From a checkpoint of a small spectrogram enhancement model.
Model: 1.51M parameters, log mel input, norm layernorm, widths [48, 96, 192, 192].
Training: soap at rate 0.0022, 12000 steps, batches of 64.
Data: trained on simulated modem signals in the audio band, 78125 training examples.
Rows from block 2, named by matrix and row number. Rows with one number belong to one channel. Each number is 128 + 32 x the weight over the matrix's rms, rounded and kept within 0 to 255. All counts start at 0.
# convs1: first pointwise conv (model.enc.1.0.convs.1.weight, 96x96x1x1), inputs 0-95
# convs3: second pointwise conv (model.enc.1.0.convs.3.weight, 96x96x1x1, transposed), outputs 0-95
convs1.22 [179 155 148  53 228  81 138 124 117 155  93 128 153 170 111 107 192 158 134 152  98 143  96 107 129 119  92  77 149 129 176 160 153 132 130  89  38  66 139 166 130  90 125 121 118 112 114 149 143 202 167  74 175   0 109 121 139 211 167 125 139  54 131  38  92 121  93 151 122 142 133 172 105 115 117 126 117 184  70 150 183 156 160 168 142 168 203  83 146 147 111 115 119 124 174  74]
convs1.23 [161 117 131 114 127  87  62 151 133 128  72 127 142 120 132 180 159  97 129 112 138 184 141 104  86  89 157 151  39  91 144 106 145 135 136 129 122  77 133 194 158  80 152 232 115 118 114 132  83 127 174 171  99 101 153 143 168 122 102 211  92 124 119  97 103 146 109 128 124 255 126 174 172 125 146 112 174 115 171 123 141 124 115 105  72 153 108 122 127 101 110  83  76  61   0 146]
convs1.24 [144 152 115 112 131 105 138 114  89 103 107 157 207 122 165 110 125 118 125 148 112  62 136 107 128  87 100 119 174 106 168 120 116 137 154 142  73 127 115 204 124  65 151 143  73  66 109 105 126 255 118  95 173  41  73 200 201 176 196 142  94  70 187 108 185 164 110  99 137 127 133 156 131 109 147 113  98 129  86  73 129 138 135 134 111 163 136  95 137 122 157 124 146 136 113  85]
convs1.25 [156 145 142  61 104 164 154 174  91 145 128 137  98 133 105 110 113 154 146 187 160 139 109 146  99  98 117  85 125 121 151  78 131  97  49 136 118 128 109  61 127 133 136 187 139 150 139  93 142 122 147  56 189  92 129 120 145 144  76 162  77 102 115 136 150  60  63 116  88 148 120 131 180 141 146 153 154 140 119 188 132 138  93 120 154 112 159 134 149 168 105 151  77 150  72 150]
convs1.26 [ 82 102 138 135 165  97 125 139 221 127  95 212 141 115 199 199 128 146  48 133 137 208 143 128 120 144 131  67  68 104 154 149 141 132  92 121 104 132 166 157 106 171 148  98  83  86 125 134 118 111 113 140 134 117 106 110 187 116  52 112  88 112 116 132 172 103 129 154 109 125 129 139 109  75 169  91  78 138 135 110 142 133 135 141 218 121  84 134 171  79  92 129 197 168 185 110]
convs1.27 [ 88 157 112 122  84 131 119 101 113 175  72 181 131 176 134 129 162  90 108 111 158 122 148 118 164 160  35 101  89 174 129 144 122  86 172 117 128 131 117 123 105 128 142 147 143 119 142 128 106 120 187 124 104 154 144 137 144 153  89  87 176  81 122 140 166 138 140 160 132 154 144 102 121  57  96 103 181 125 147 133 112 105 125 143 118 106 134 109  99 112 101  90 143 116 112  74]
convs1.28 [ 75 105 134 167 197 141 126  96  89 158 151 140 116 124 126  63 121 121 132 146 121 139 102 107 100 188 173 170 201 132  76  99 125  82 108 130 167 121 149  90 194 139 105  80 110  91  77 144 123 103 108 115 132 115 133 113  96 114 163 203 112 155 166 125 218 169 145 159 133 116 124  88 136  78 130 103  72 120 105 185  90 124 132  93  94 154 120 121 137 142 128 109  65 120 246  94]
convs1.29 [251 119 108 146 108  94 109 133 147 145  90 193 162 176 100 166 166 142  96  61  89 117 130 109 150  80 147 101  78 128 169 163 212 116 183  70  99 133  91 215  33 107 134 212 153 137 151 129 143 166 191 128 180 114 153 144 131 149  84  68  95 112 100  84  66 128  79 152 114 126 190 106 118  48 100 130  92 164 124  91 171 148 129 169 108 113 128  73  81  84 100 133 214  47 105 159]
convs1.30 [185 133  85  98 112 191 191 133 120 141 132 187  70  99 100 119 110  73 155 146 173 122  73 124 144 111 155 205 155 129 103 129  90  95 153 119 168 159 150 116  80 120 127 139 170 180 141 116 204 117 131 156 160 178 134  70 175 141 187 135  96 128 152 143 113 128 156  88 128 171 125  62 159 111  87  88 152  83 138 127  88 117 117 137 122 124 132 169 124 144 102 143  92 101  83  82]
convs1.31 [142 162  84 120 140 116 159  77 129 109 122 152  86 140 105 151 140 149 138 150 113  90 157 124 144 118 190 146  79 158 124 132 150 139 156  82 106 122 133 145 101  96 158 137 129 160 152  87 113 117 161 113 119  93 123  88  94 101 121  86 137 124 114 135 118 131 141 144 143 145 162  89 152 118  84  78 135 104 119 144 135 135 108 109 143 195 117 104  84 129 104 117 120 106 121 119]
convs1.32 [125 148  68  68 109 166 100 119 125 109 121 108 148  98  98 149  54 147 145 145 119 131  76 220 153 102 113 189 132 174 129  29 165 180 108 108 114  88 127 149 200 106 122 123 112 168 110 136 156 124 120 139 140 170  87 113 137  92 182 110 117 138  80 104 142  90 114  85  94 136 152 161 255  79 136 153 102  97  57 168 143 121  84 115 136  86 227 142  96 131 156  91 167 152 143 164]
convs1.33 [118 108 144 134 157 125  93 164 242 114 117 160  78 145 138 164 160 148 150 129 104 155 122 146 139 153 141 111  96 116 126 178 153 138  57  80  76 103 109  94 203 136 181 112 167 129 146 146 113 162 123  74 203 100 206  96  50 156  42 140 109  84 140  99 143 116 111 120 128  84 137 137  47  30 151 183  58 104 148 106 194 116 125 105 187 136 145 125 254  85  22  96  79 132 104 123]
convs1.34 [113 174 144 114 179 190  80 127 140 138 107 106 164 186  98 101  66 140 219  98 124 131 113 148 133  95 106 148 152 123 148  90 128 128  33 121  48 152  90 120 177  74 112 163  84  86 118 126 118 156 180  89 126  33 195 106  68 173 162 118  42 143 132  52 126  86  96 153 112 142 130 168 193 114 125 172  66 185 100 121 137 100 111 181 139 133 159 141 170 165 130 138 129 129 208 177]
convs1.35 [ 94 126 184 116 158  98 156 142 102  99 197 119  93 146 136 135 112 149 128  66 164 111 132 120  87 150 185 190 174  76  61  78  75 169 134 205 174 146 152  84 122 169  86  86 116  58  92 117  87 100  70 139 120 155 155 128 133 129 158 174 130 100  58 161 144 145 184 137 140  66  72 150  85 172 126 174  91 149 142 150  83 100 103  78 132 153 118 165 149 188 141 172 100 176 148 128]
convs1.36 [124 108 145 109 126 163  83  90  95 175 124 138 142 147 119  95  91 174 113 217 130  90  88 141 111 102 204 144 141 131 115 137 152 198 171 153 119 157 176 180 116  92  85  71 107 111  86 127 111 101 132 158 112 157  69 210 167 126 163  86  83 140 155 117 172 164 135 140  79  62 103 137 104 192 147 153  59 178 147 115 106 166  77 176 140  85 174 144  80 162 169 134 148 198 145 100]
convs1.37 [150 123 120 123 154 151 145 107 134 119 120 198 154 105  90 104  94 139 128 147 104 117 112 108 141 118  72 118 134 146 141 121 151 109 174  99  79 166 155 129 102 126 158 112 102 150 115 137 141 139 142 152 112 104  98 122 182 154 130 125 191 132 105 122 143  85  85 147 113 143 140 117 144 109  69 133 111  85  92 158 138 124 121 136 118 131 149  62 119 137  93 118  86 104 129 103]
convs1.38 [117 118 167 131 123  96 146 117  98 126 140 161 197 107  89 110 155 147 105 166 136 154 114 173 142 104 137 132  98  92 118 142 119 139 158 128 125 153 122 171 162 139 140 136 131 171 110 147 170 111 151  87  98 149 137 149 125  70 165 127 152 146 129 118 141 135 125 119 135 140 135  95 102 165  96 137 157  89 174 137 129 149 127 111  97 147 146  84  94 145 136 125  77 110 112  91]
convs3.22 [142 160 140 154 136 126 155 133 151 148 140 120 113 166 174 181 167 128 121 146 138 155 130 139 169 142 144 166 151 146 155 134 178 170 162 127 179 135  99 182 147 189 142  70 117 184 201 153 145  94 172 117 106  71 148 119 127 107 172 181 174 152 178  94 132 132 126 165 157 111 179 165 154 198 140 148 117 148  85 112 167 144  68 176 135  96 105 170 140 212 193 157 125 221 128  56]
convs3.23 [183 106 143 171 179 167 118 120 154 115  61 135  48 116 118  84 121 153 141 171 145 101 148  57 150 137  58 151 113 157 144 166 133  91 180 200 169 160  94 255 143 119 171 132   0  96 185 123  95 113 212 135 135 146 107 132 191  86 215  83  89 142 163 161 133 158 168  48  93 165 143 149  95 150 152 180 129 109  61 132  72 131 103  41 127  98 136 137 154 124 117 163 132  69  40  96]
convs3.24 [126 172 139 138  94 130 155 178 112 153 144 127 186 147 154 197 171 181 133 110  22 172 163 149 166 232 143 188 115 108 136 122 160 220 176 152 172 153 134 226 159 162 149  53  98 192 122 125 153 108 151 223 134  80 179 155  91 119 126 159 124 150 151 135 108  95 114 123 145 104 172 147 145 170 169 131  85 157 156 129 186 103  44 158 137  69 129 205  97 185 165 128  93 146 152  73]
convs3.25 [104 222 148  77 125  87 139 130 107 142 156 147 161 144  96 154 178  91 139 198 143 160 127 137 156 114 144 153 153 170 145 121 112 155  91 104 136 157 101 129 153 158 145 110 172 158 113 167 143 107 106 163 152  89 160  63 115 195 143 149 182 131 159 150 132 157 133 147 133  58 136 103  93  82 156 132 143 177 113 113 158 156 103 187 124 109 152 164 132 190 198 129 159  81 139  88]
convs3.26 [127  99 125  96 163 112 108  99 168 130  93 112 164 132 113  79 140 129 145 185 129 104 135 107  99 129 191 105 119  41  64 135  42 121 148 161 145 108 171 173 143  98 104 160  59 100 136 132  31 170 129 126 118  81 119 132 219  58  99 147 119 105 118 147 124   0 129 154  92 125  82 100 142  63 102 120 101 107 141 104 133 100 110 142  63 193 142 128  96  67  94 161 114 190  78 129]
convs3.27 [129 157 188 109 178 125 117  90 147 127 104 187 121 173 188 123 114  57  99 189 155 143 168 149  98 164  89  51 114  86  65 138  77 120 151 143 145 111 145 164  67 130 150 121 145  81 156 102 134 153 125 176 102 140 180 117 158 114 145 175 155 151  81  85 142  94 166  21  60 111 102 131 102 153  84  79  94 179 196 118 111  74  68 126  94 176 156 135 149  83 147 241 142 105 162 114]
convs3.28 [110  58 120 153  96 172 115 128 158 103 101 171 104  52 140 157 119 161  99 132 105 132 110  84 105 152 105 172 157 141 117  80 115 120  97 159 119  75 143 144 129  92  92 119  81 119 107 139 142 134 141 148 154 109 110  89 132 134 141  87  76 163 108 169 101  99 145 123 104 116 117 121 139 112 125  98 147 104  93 117 125 160 141 104  72 125 131  99 128 128 133  83 111  74   0 171]
convs3.29 [187 167 107 125 153 107 118  98 157  91 125 100 141  99 112 118  86 132  84 157 140 125  73  79  97 110 108  99 131 134  82 107 104 112 113 102  60 134 161 109 147 128  81 194 122 118 136 124 119 156  55 170 137 128 128 175 166 111 211 103 140  95 109 133 124 128 137  94 120 117 113 107 135 138 125 108  96  93 104  94 146 150 138 126 123 161 113 101 118 133  80  85 162  50 128 193]
convs3.30 [155 130 111  81  89 145 148  87 152 117 130  92 150 151  44  66 198 129 149 126 163 137  94 113  87 122  98 116 136 114 128 129  55 100  85 121 109 162 136 144 238 143 142 195 176 118  73  79 115 132 104  84   1 118 144 145 137 130 107 125 147 110 123 166  96 127 129 161 132 116 113 110 144  77 132 120 150 112 145 138 127 159 195 143 132 162 158 114 191 120  91 115 104  77 102 153]
convs3.31 [ 94 101 152 130 144 143 180 107 123 130 192 155 127 166 139 168 142 106  96 118 145 137 147 154 156 142 107 135  82 152 167 136 164 161 138 143 133 133 144  49 124 136  99  95 115 184 105 125 162  98  72 102 139 126  96  87 110 170 103 161 149 126  98 146 130 107 144 178 148 159 139  88 172 114 128 148 146 173 142 136 129 159 137 193 147 129 133 147 140 168 156  45 114  97 108 140]
convs3.32 [124  90 115 152 109  75 129 153 110 180 127  99  79 184 149  99 188 136 181 107  95 163 103  82 166  94 176 137  88 174 116 101 142 139 208 134 137 160 129 207 157 165 114 121 143 132 141 149 128  63 119  54 130 171 107   0  94 168 148 141 155 139 185 152 114 197 149 100 149 118 174 151  56 145 173 153 124 115 138 137 168 214 113 136 166 150 115 145 162 161 181 139 121 127 102  60]
convs3.33 [175 127 112 123 157  72 114  95 255 168 152 141 135 151 153  98 133 123 103 195  50 133  67 139 123 102  95 101 179 143  53 121 100 146 117 155 181   0 130  82 156 127 108 116  78 129 100 118   4 102 157 151   9  95 187 125 183  82 135  98 156 179 122 130  83  81  99 152 113 152 138  86 113 111  64  88  92 168 169 122 170 152 135 108 112 181 143 101 219 131 116 135 164 240 158  97]
convs3.34 [ 96  79  93  83 156 151  92 153 122  92  84 127 139 115  79  67 106  97 191  93  68  92 117  83 117  93 113  91  84 101 174 130  76  66 129 126 121  71 155  94 107  80  66 176  77  96  70 145  95 121 140  57  97 156  94 111 129 116  54 115  76 123 109 180  90 130 114 124 111 153  91 119 130  52 136 156 130 130 155 148 150 157 163 103 111 133 134 128 119  96 113  99 104  78  88 162]
convs3.35 [133 121 136 131  99 112 131 123 135 136 109 102 110 132 150 136 111 134 130 125 128 101 111 144 139 124 138  74 116 202 130 115 132 159  83 164 102 128 131 126 134 163 148 117 149 109 152  90 130 114 132 137 130  95 140 145 107 134 156 187 109 126 112 129 122 115 146  99 167 145 124 156 133 129 150 100 151 180 139 133 135 117 123 119 132 112 139 112 153 135 128  92  73 129 111 124]
convs3.36 [104 174 151 145 163 153 134 179  96  70 185 115 181 160 120 110 109 114 124 142 114  89  36 131 148 128 149  84 164 164 134 177  87 148 193 101 164 114 117 109 134 156  94 135 152  80 147 148 109  78 141 162 142 159 114  62  85 160 122 164 136 129 118 164 105 102 108  87 117 126 106  62 117 165  38 205 182 152  92 184 184 133 146 158 110 103 144 108 184 105 118 178 145 175 144  96]
convs3.37 [122  94 112  76 124 149 177 153 122  92  81 102 136 156 114  81 147  88 203 127  74 160 166 167 121 128 151 146 117 113 195 159 122 137 114 191 172  57  96 212 151 127 185 105  89 155 118 124 156  98 151 117  99 113 160 105 116 156 104 123 130 163 199 109 135  66 128 168 135 146 139 125 191  90 171 163 138 154 114 152 136 104 116  98 128  72 153 128 140 173 141 186  85 182 138  34]
convs3.38 [131 142 131  93 136 107 123 111 173 134  70  96 148 128 138 179  77 104 144 117  94 122 133 181 161 151 212 155 112 188 103 106 149 149 119  91  94 100 142 159 126 146 133 116 126 161 176 117 126 149 150 151 159 120 147 141 222 129 181 114 127 118 163 123 140  97 165  79 108 192 101  79 134 164 175 126 129 147  97 112 163  58 119 153  85  79 126  98  83 138 135 107 183 139 165 105]